A small image classifier, trained from scratch.
Training: 13200 steps, batches of 64, held-out accuracy 98%.
Rows from block 5 of a small image classifier, named by matrix and row number. Rows with one number belong to one channel. Each number is 50 + 15 x the weight over its row's rms, rounded and kept within 0 to 99. All counts start at 0.
Before each channel's rows are labels from the 100 images, of 14976, where the channel reaches its highest value: "responds to" is what is common among them; "peak on" is the class under the peak. Only what is clearly more common there than usual is listed. The data: small charts drawn from random numbers.
# convs0: expand 3x3 conv (model.blocks.5.convs.0.weight, 288x48x3x3, each kernel summed), inputs 0-47
# convs1: project pointwise conv (model.blocks.5.convs.1.weight, 48x288x1x1, transposed), outputs 0-47

responds to: pie chart; bubble chart
peak on: data marks
convs0.105:45 25 40 42 39 48 23 53 43 50 19 51 40 42 53 71 55 33 49 53 42 76 43 63 72 30 39 25 57 56 39 40 38 40 67 46 47 59 21 17 50 75 75 43 36 38 44 43
convs1.105:72 91 48 69 68 47 73 23 56 55 61 44 62 50 53 55 41 51 69 30 60 38 58 44 32 69 69 53 48 41 56 58 50 57 55 24 49 66 80 71 60 72 49 52 52 61 78 59

responds to: one colour; bubble chart; radar chart
peak on: data marks
convs0.154:44 39 58 68 24 45 15 62 58 79 56 60 44 42 32 46 63 68 89 43 52 60 46 57 61 22 53 61 57 52 25 70 49 54 64 49 29 41 57 48 39 47 18 39 59 53 60 60
convs1.154:48 48 04 42 46 41 59 48 63 46 55 50 58 59 41 71 46 36 51 43 49 37 42 46 68 50 46 46 53 49 62 55 33 22 62 53 21 32 99 45 69 46 23 38 53 44 49 43

responds to: one colour; area chart; peak in the middle; trend: dip in the middle
peak on: data marks
convs0.79:33 33 53 32 51 47 37 82 36 56 51 56 40 28 51 57 51 30 62 65 45 70 43 65 77 19 38 34 58 45 36 47 29 61 56 55 49 39 42 15 33 56 47 48 48 16 52 28
convs1.79:48 49 52 45 52 49 47 50 46 34 53 25 78 49 44 54 43 42 66 54 66 26 40 64 39 37 83 65 35 51 20 49 52 71 74 49 49 69 64 90 47 33 60 62 55 35 66 26

responds to: one colour; rising; line chart; kind: step chart
peak on: data marks
convs0.93:62 38 47 56 51 64 29 31 67 47 06 44 50 56 55 58 73 43 45 62 36 52 46 48 59 48 48 46 62 86 52 42 43 45 50 46 56 92 54 64 81 57 59 48 25 77 48 57
convs1.93:62 27 65 70 61 50 45 43 32 63 43 63 56 24 40 56 37 56 43 12 50 53 75 78 47 88 33 59 68 50 60 73 57 50 54 58 61 49 50 71 73 47 45 56 44 55 61 32

responds to: one colour; line chart; rising
peak on: data marks
convs0.189:75 73 47 79 24 58 33 27 58 52 40 49 22 52 61 42 73 67 48 52 28 70 55 46 52 46 54 71 62 41 61 66 55 37 66 56 37 41 59 63 66 68 31 63 32 62 75 62
convs1.189:44 36 43 47 40 49 44 58 49 49 38 43 20 19 43 67 54 45 33 28 62 52 66 87 59 49 42 60 31 64 25 51 28 49 58 76 43 86 33 56 54 41 50 49 68 69 58 39

responds to: one colour; line chart; rising
peak on: data marks
convs0.98:50 60 52 58 41 56 11 38 71 57 17 54 44 48 58 57 81 44 41 33 31 61 48 62 57 40 45 56 64 47 64 51 53 45 75 46 51 57 62 57 85 64 36 36 26 77 64 66
convs1.98:58 75 82 67 58 76 38 51 54 50 28 54 54 38 60 47 67 40 39 69 38 38 62 49 44 62 66 53 56 74 76 34 38 49 23 22 53 61 70 52 91 55 53 52 52 50 51 56

responds to: one colour; rising; line chart
peak on: data marks
convs0.43:52 63 65 55 47 61 31 42 57 69 23 53 60 43 56 49 63 48 30 40 28 37 62 68 43 62 52 62 73 54 78 26 51 39 47 28 68 73 63 56 86 55 48 46 32 64 44 79
convs1.43:56 56 79 81 57 54 49 71 32 75 42 51 80 28 50 39 45 53 51 53 28 28 64 36 13 54 53 53 60 46 66 43 50 34 46 26 53 48 71 67 80 40 54 50 51 47 50 51

responds to: pie chart
peak on: data marks
convs0.204:54 37 49 87 22 49 38 43 46 79 34 48 44 55 32 36 37 62 99 64 44 51 60 50 65 44 61 69 63 57 35 46 40 37 50 44 24 47 50 51 46 60 51 40 61 53 63 56
convs1.204:82 52 56 28 72 65 37 46 57 47 58 20 48 34 46 67 44 30 55 48 64 49 61 49 45 63 74 51 34 39 52 47 45 67 54 27 00 53 63 47 60 65 50 47 52 57 56 68

responds to: one colour; scatter plot; histogram
peak on: data marks
convs0.77:25 52 85 65 51 75 33 40 57 60 20 78 62 28 44 52 70 47 44 47 41 53 51 74 36 42 53 47 61 65 71 51 50 58 46 24 54 63 41 34 75 36 51 43 41 65 61 70
convs1.77:89 64 75 27 72 48 39 72 51 53 47 44 48 44 51 39 49 41 36 62 69 54 69 36 52 53 46 53 48 39 54 20 51 71 51 56 58 64 51 85 48 62 74 45 51 76 56 80

responds to: one colour; histogram; rising
peak on: data marks
convs0.178:77 42 48 80 37 69 43 37 35 41 45 43 37 50 51 49 44 78 49 48 51 63 71 39 58 58 78 63 39 77 43 66 30 44 47 63 19 57 55 67 54 57 38 83 72 36 62 48
convs1.178:53 60 56 53 32 71 54 38 92 45 61 32 36 49 46 45 53 50 24 28 51 44 65 69 50 79 50 43 54 31 63 53 84 45 30 43 44 57 53 69 57 33 17 54 27 50 52 53